{
  "image_size": 32,
  "crop_scale_min": 1,
  "horizontal_flip": false,
  "hidden_act": "relu",
  "kernel_size": 3,
  "avg_pool_shortcut": true,
  "label_smoothing": 0.1,
  "loss": "cross_entropy",
  "optimizer": "muon",
  "muon_scale": "match_rms_adamw",
  "learning_rate": 0.0061,
  "max_steps": 14400,
  "final_lr_fraction": 0.05
}
Rows from block 5, named by matrix and row number. Rows with one number belong to one channel. Each number is 128 + 32 x the weight over its row's rms, rounded and kept within 0 to 255. All counts start at 0. Numbers have three digits each.
# convs0: first 3x3 conv (model.blocks.5.convs.0.weight, 160x160x3x3), inputs 30-39, a 3x3 kernel for each
# convs1: second 3x3 conv (model.blocks.5.convs.1.weight, 160x160x3x3, transposed), outputs 30-39, a 3x3 kernel for each
convs0.114:130134154168123110174145083099087130126159163090108101105117081183136130149118137156114140115155124128182146166142115127106120106095125125141123143153142202181147190123129169126108095109134109092120154167156124146126127162161150135168180064117069085153160069145194160121
convs1.114:155137158154152223103110192115076122125103135197128139113144160147150156116141132150106129122110108117114099087108156106114166136173188076063129174111124179150166086077103129162182081102099110132099118083062130135103113125069149169123122143113070097100088197156108158119
convs0.115:162116049117114106128162096099098117073138168137165122135107106150164114136100107164129134130118113186184189093158107096121133100074067129128150143137141159126095079096114122200159117173158192093084171160140134150155086145157097113168122096127175132099133148104125167146
convs1.115:080122119103172186082072106159097126165135115138114071129127157129138089136162049103141121134160122109131067176124182179130146095104130152138115072030075129141091141119123147147145143148146125111131127133161089140109114089109179131136183113157116100079105067066186120121
convs0.116:118124117104130143142169118124115105112098101110120131117169181109193152169174144137135180080103137124153112162145174145069129112151185091107123099150173156137107099151097101113128119127128141178139086151091095125116076117120118131153123137121156199089141148059085114117
convs1.116:183174144175158126086148135093129153121146193088107091099110091142156099124136098156166094154160086132147141135047113104103113067107140071111157116097129146143131138105107123152169125199108124150174129121172139148147137127169135114139170138147122146143122095165105101176
convs0.117:177175096189116089094102117146109096162119164159088169088168110106106165103094155145098109133105149117099114165135092173144106124071081114116113135113120110153130137163110186148155140131147144125121189121055138071060101176142128166168149167138136116158118105071138178141
convs1.117:092152155123168188142105108101127168072122134120139128134139150131177175120162169156125125123143107176154057117168119088091088134122116131103072158086093124133113115163122122120102103137079130091127139130103105190151105118165092100152176110131108138133109125103158166121
convs0.118:112111118141159133138137086180187177139127157132113151090141096116142108109080114188179151199150121145111103165159164135145162149112124144147100135117122131117134126099122103136114125118090139114101149148135173171097142135147126150164148166152053118149149201109155192102
convs1.118:105088112128110101110117138121122103108108114104164156184222168160183159159124120105112103139133073133154132115082071149088072139117101126092093117073064106035088144123152129122150084162155163163130175167081160160106166157089156187175152144183170113157109094140109075112
convs0.119:125115126092109123078133156085113142137179121201207149137111096135160145134203162116126109131089130074072148156165147093136148157183129122136154131133130120130131092132157089151181169206147139127111126101118154100147098105117141152156189142117146143148183142082175192106
convs1.119:127159127108148126125178153099100135147111133130144100055113149086102154115106140104132115114116132085109146129185168113137047118159155095122077127104059113113130141149168215187234209164149085115133091148131136150144097108078158124090149127173127135142074100133087111108
convs0.120:170150127161171111088122103112128129135181162040094122094158158127176165147174147117120089152120130145143080165140114133128117111142149185165131113133128182155153098099100092102099160113142104131133127144168165178155120150107116156154131131137094142132091108095157133114
convs1.120:125166131158155165145145086136156105117136133161171150099075133125126170083103140124161154141144153097124127111144099130160103081095103136063096116092130082160115143144134082114118098118097098104134098104161116102115151139137145131133123101130143139127116153108055163131
convs0.121:116109116104134090100096088146141126174234158169227159133164125114128110087085142067078139129202203165190151128128102103138140150187187131154165113138139136140133103154115155162125114114140102122112161162134099119099131131118140175107101148112130169156075115136142141151
convs1.121:145122139128128131171155098102149118109184128107139094126118103157117081153104097086182118090177163127178135152160122152131149140097084113110156147105172177190187116141156113142142126110118186165153174175214215168163110089085134072021143085085098066107073110144112182142
convs0.122:155164081161114092136052065102143110148156098140135095095067112092086100101072091122154134147160106134100062178190080117121106157120113184152105190140112163145126091073113053042105108085068066079139072106163165169182161133107118143114118118120144149099113150191138117154
convs1.122:050127114130174175115145149133093077122148131144164172093156169117151157132161168150106100107060073165112093103124101111180202139191195129083158053090108113193155143127113145152118169153121142141134136150107131125127113170154167148144123110139088066076091139089126133158
convs0.123:130080127121126134167118128126136133142121101123117113112118118137127139151161154133111141122146172106125184127155133145148126085145173122112094142161133153165162144196167178201163110143125084099073134172133080119092091104147167128134158117157098106129134098094138104116
convs1.123:148123156160137167142079134096119152115064124117073058102121161123108130149140097162136119135139140139141140126105157123034057172121167105133105135126146105071091125072118157093123164111104112119138112074086138143151092121145129127116122120070121123145123088120155097106
convs0.124:134131120143141134122127117141152134133132086096101124119122142127109168130120161094170150123170155109108096087117129103151163093108156112125122121137127090080108099089088088148178126185140134135116106140134107124114128128091117083094104114148100152147126146174152119163
convs1.124:080112121092121148055093140139122116117117128165158158126142118109124107162152137123083109116117146076123134131117095112093132071107138087134141103110139114089097054113141075121151107167170141106102112133100104116106164110075215110087180114146109101096074086091078105110
convs0.125:118118109076133121071171108143148153081171173076121121164154139132113088153133080135167071122161055080125120140153126086198153049150119098142135092137134098104102119151185152151135140071088112115104092160175089153129154125108162170127144181206140134103109239202089202085
convs1.125:125183131110116124131075144108130137161098143084047135084103108138095145120081104081148094121175123111122112128183144106121191098089096143074146138099114145108095100132160144161116165138136098086105141093097150089126146118095117099086119165143158127134108092155123086088
convs0.126:167125120135082109220129160063138177118085086161144136128107162133114126127109122148112140136149174124098144115155140118146140148143117144140121130129136073088101084113152184095147088118161133106113109127122077115114110137120112103109121111069070104167138187164115162164
convs1.126:132097177121128153121130092125147134128118163093111149131126131101128128193126171128113133118170146103175120129166184091103148099094128112116120125081171103078155122137117159078108159132130131108156149087101140124127144127116132153109162209066105153140131150137095098103
convs0.127:191157108159183104170176124133168116105130135177121110139153155136122122149130121116149104136178087155202159128182171093196216133177157108178137125135091140152151139185152164170115184114128113089103139120125155172182101099086119129072128142130158152132070172213112063116
convs1.127:131097110155122086163128114102091135111085105147136128082105134171148147192163108184145107140157132124128141112100104099093117080121087132142131118127170115102105118101125108132120150128082106169163105158174075128136147127152158141100142159141189128132074101130073089149
convs0.128:075110135122214136131165054124154105164141100132126158096129096133158155097118097081123154096151131116120108152147133142110083153143119095091133119113138121175189153176128172155108106203196117101081090106141138128147086118144099107106137167131138198141148104058143083078
convs1.128:115177182155143206135141149129141185100124152127123183157146156137129149135082172086088135101124123132152094167105117123151190097159154132120105119129121142139137186144162184155215165132180179156143159122109140118103087090077090163145090107104090135116126117105146133112
convs0.129:228117125226120099107077141112125159055131153104166086179138144167108134106119112119121131134088136111148187098163133089153125175202126102119137094132148106148151102113095066121177083198145109121133121130136162153114108104158117114138165135154129116154118116139116156120
convs1.129:118093124175143146122150187112211172090133148118127100096164141162186161138153149189097138140094145135092147108189180114160046130132145145155138104090138147097135228212238242224104229172137117135155145160158132114117113172138089109081126090120150102114116109114114119116
convs0.130:071119117125152099182121108205151108111123120046078113125132049147132110162152136138114112127069102177064118150170135145176142113123108168151098141137138142135189103099094127160176143141191100097106131161154125088072104148113096165172106149178071081114173158075213162131
convs1.130:094105086085117122151122085155111141118118160116135173116153138117128107099060095117155107137167091123088050109087040110070090114112140107079107125080101131109152129097119117105127157179155137125116124093084093127123097123071158178124160153093163162125181100085135092086
convs0.131:133128111146169124105120098150114142165141160128130119072093109134155155123160119108140114139156126112121106139099139164145152190174134147128118133128090102143119191137103152133161119077110106155128097161156085097144124127165147124125164129128153124080102159159125121122
convs1.131:098167156129125162149101112126098097106100105145125139138138182161153162149132128096159157102137187151077187137087097122078115152167123114109149110090119103055075130163177089123107076111051129123151076029102137099136153109110176146149171124189121137186109109157075111132
convs0.132:092090120107130144126112103104086142126127140151126131126135109130142107134149097133125124099155162118212161119079094130124117138135126107078118137123124125144127123169146146169137085106093130120138076082122137112109109148136194174096136157080170135082166137091113135176
convs1.132:120131105157130120163126155150119129135101119113139108140128154171183119140177161115100141104101168064111127160147182122127118172121109114154180164185156169172148133120126171118124086083135145164162177101141083084110138146173075118165148129127169134077170132151161144125
convs0.133:143195099144170110205124120133114107144067099128205164168189199181160197122107178131117060147124052144111164089096138080094143106189157112099110141179160128189125179120122177095084110194169177146131146179177144163137133130118115083121146136117122150140104089133093080140
convs1.133:139083135147133159143179140124128121068102162078054169130134148122120111138097088112122097130145170116146124150177125167095148105130164162199136078117135111120113164177164114135143114131158095094117134101118108128092120111111080137154065172167135125132129120148111134180
convs0.134:116173158098115131117144149084101106119107119127089089108153117135164158168188168123193139103113138118105138125101075144174139114139087137148145127170167134127127140161129098100085112164043136167143117121138161149130119107117169172097141136087110139099097218149108235205
convs1.134:132088097117132126103127166077080089124152110136208118117151148112157134104165174127161103089190141143158170080056081174181188135145165104086087107078140140114157114147166141157107107113095176118104104057122125138168174109128182149153166137116124135200174096193125104112
convs0.135:153123156161118152151208163101140149122140134115131104125162145105154128152140127124086065095085118113157162070117109144166163115125146117185163104152125154123091160133059144159102122120156212150119165148100150184107139139099206137132130156157130118105150176112141142146
convs1.135:156136110139095111147141128104104063128161125131158172152152149134150145158208134151138083143164124136121148095065059177148088119117091126125169118139151163137091095140146126155177186182176158129096167131118126135163119074104141140090095123149095062118183128116138143123
convs0.136:149127145109122126148150161106134133107180172115113125089161222083137209090097153127077094132107104120089059115137135109167131094113111137168173134131154115169142128131087114119143136151165135145167122123134139130148174186093162175130165150164136129141131121107083180143
convs1.136:145133160159139146140137136117123132163178149103177107107113124062108100081063041124137142141146159110120133145146127114148110125074103146113125179115130157131108127094102131134100142151142124104136128125205091089202113153126064107124120098172125114110140154114143176144
convs0.137:132145154124102150094086136170144108216138124148092124120183172077151156101109088111069075122133085126123114124059139150076099125105150129118139132134150135136178153147153146147172110142127167187162126129154113084127157173161210202165129152127130103162136090175104056090
convs1.137:113117166159182160160211186094135156133149135128101130113110111149133129166119092176144135168112148133107145216136174161134146144121097148158142092145119110149153170150122164171118117135097110191145112176130109130081110104089076104080078091069215176141186160139093078127
convs0.138:128162148113135139079110100147116124129121121147148196106119125141128073123140140117097073116117133102106106086141175097072081114096165127157146114149150108112116102139152132118100089137129139097114102116108107104114142141153116085104122147146149127175131073075106084097
convs1.138:146148107084171169093122125139165164045137090147099084123150126087209154089132111131169184084062111125127162198158152142106184162154153166040116170083133115159162121130120160163184202141137160131110182173135162171162115140113148159161145191200134150126135113112115176132
convs0.139:096122090004114117027115070113130134134155150141094099136145132102155143151167141151114123102106153050118150129125110141141142120152135108152134107094078035124116082086124121091140131085099102104107083111130094094116128121146134111145135109114180127082162098057137089117
convs1.139:120079098113111168138140184162141036177142113152121126130129115161146152145192150085083076113086085109074125090057127174146112093151140164152164171145127144148121157135133194164169154103117144137143143157145128115094084098105139143100085122127170128109177165142173140108
convs0.140:142100109151111170134122134102147119144097115100111115029092130106154155162151159156149115083097115145154141149144113136105110073137175129101133099112110127145099161162111113137108165080129149123112102107129055094140122120130161142073083114063155096074149163134139096100
convs1.140:093110139123117150134151119130104143137143126114121120109147183130147158104180211136180134103174114154174050124113113120113088115122124146110122118066124098077085119104090161223170118129094137107051139126065157171141153126154164136118206200160050079105087094068195174111
convs0.141:166116116152138123118126098094109140081103120099096102147104102125128101137127141075061098101070101072089097065110131154148150065103128144111123102104147130087122118123104179159160123187156180118106173144107136156136150191130147164144118143155100093146129064139104073146
convs1.141:157130130137112128125120133109115185096085103179123104130149177080140174119154163142179121126165149113120094120114091154085091129102120092103095118130103124108048149164117105130081101110053165125137147166118113146097080056110080125097086147096117141109094150111123101084
convs0.142:084107124135097086128093097203185155162150134133110142110097101135133139113167181168100118173094105099066087139149110149113084133104127111099132127125140162152164114158137182156092167126110138128192156125142109087130142143165106115123135149126136132128144191119125141098
convs1.142:123137151130101119111127113146108085157117068121161106161168159142145150156144127108122141112134121177143081133087157155104119145103134114104135100083086100112134185142107179215139101128119152122108199187123123138123136131070163170089162159181141100101148044033154095079
convs0.143:141114155100110137109173105139145095122128078114165141120133099133134111158087080130099123116134128127160154131125117141160110122165108152123142128110146133142127125146131091109121095093089144111121127135145135107141095117144109113119127127137105123133123157124098079109
convs1.143:139179177175116120143147113144110119149135098095102069133109136143131086158139098115113108167166137151118116155166169126143153118136111136175153137150156139117128131139134120126110136147119114139090115125096102099072166174191149183124118132142142186113149177105133102131
convs0.144:124123160148153134154113098100110122093043096102085125114144116123118098138122141114164161103172118132121084174177136096102134186102120131147142123119129106102105173133131162118145118137173092093137142151144130168154122121115092078102125117143145099073163129071157149058
convs1.144:159208170179149176125132096134080067118117179072122133080136166055118177079147173113108105104139118123148084179180116128134102082045080144105115177139098135106083136134115102140115055120115096143135138149130144142118151144176151117113126169106126150119124150073132144051
convs0.145:091132112168140059162134072119116110166154123134151152069174153093165132147158162164114155144097126129087085125153138143160117133132130107133112096124132096094141108126124144193117121177137151134149144133119125120128124154155111172183166174144196164110148141096099125122
convs1.145:097171174104144117143118122100107139119060070152098136108133176078107132127172160134187141129167142146160059035086118127109074173188152118143152102117127096107107101151142166116135115155137128117128124145103132174120117105104160145098163148134112106099109067105099073104
convs0.146:143147116143155103171144106139080082096093092069082121154161148151165096137131096175185122160188105135111138077099105104124120125135148139073129146121140123174154067103118110124129144091077136141081150141125156118116148174154127161120140114091067121177104139158164153141
convs1.146:092107092126116101120108109110074155124155133144115083154148152115138155115158149157150110126110105135122045108118111144124144188120100122079124107125167046088070122157156156166166067149118143090150142125142185155199155146118187111122157083123128133129075067118114115152
convs0.147:136191094132172125117139130114113096130130146123133122109109088113081073110092137162153075135095103119111144149126124174146147145154143148144098137172154094108106098116137165134106088152125094113146116093100155139101136138136135175113160162092107188128154155120119093105
convs1.147:075153084095182128114191179121152126118139106123060096124153158156155154164099091134148156176137091141138097159105171144097121150112110155146154126105136097086110194143160186098167141055095128121118118139086154167134158139125140092125146072092154122134140039105099072126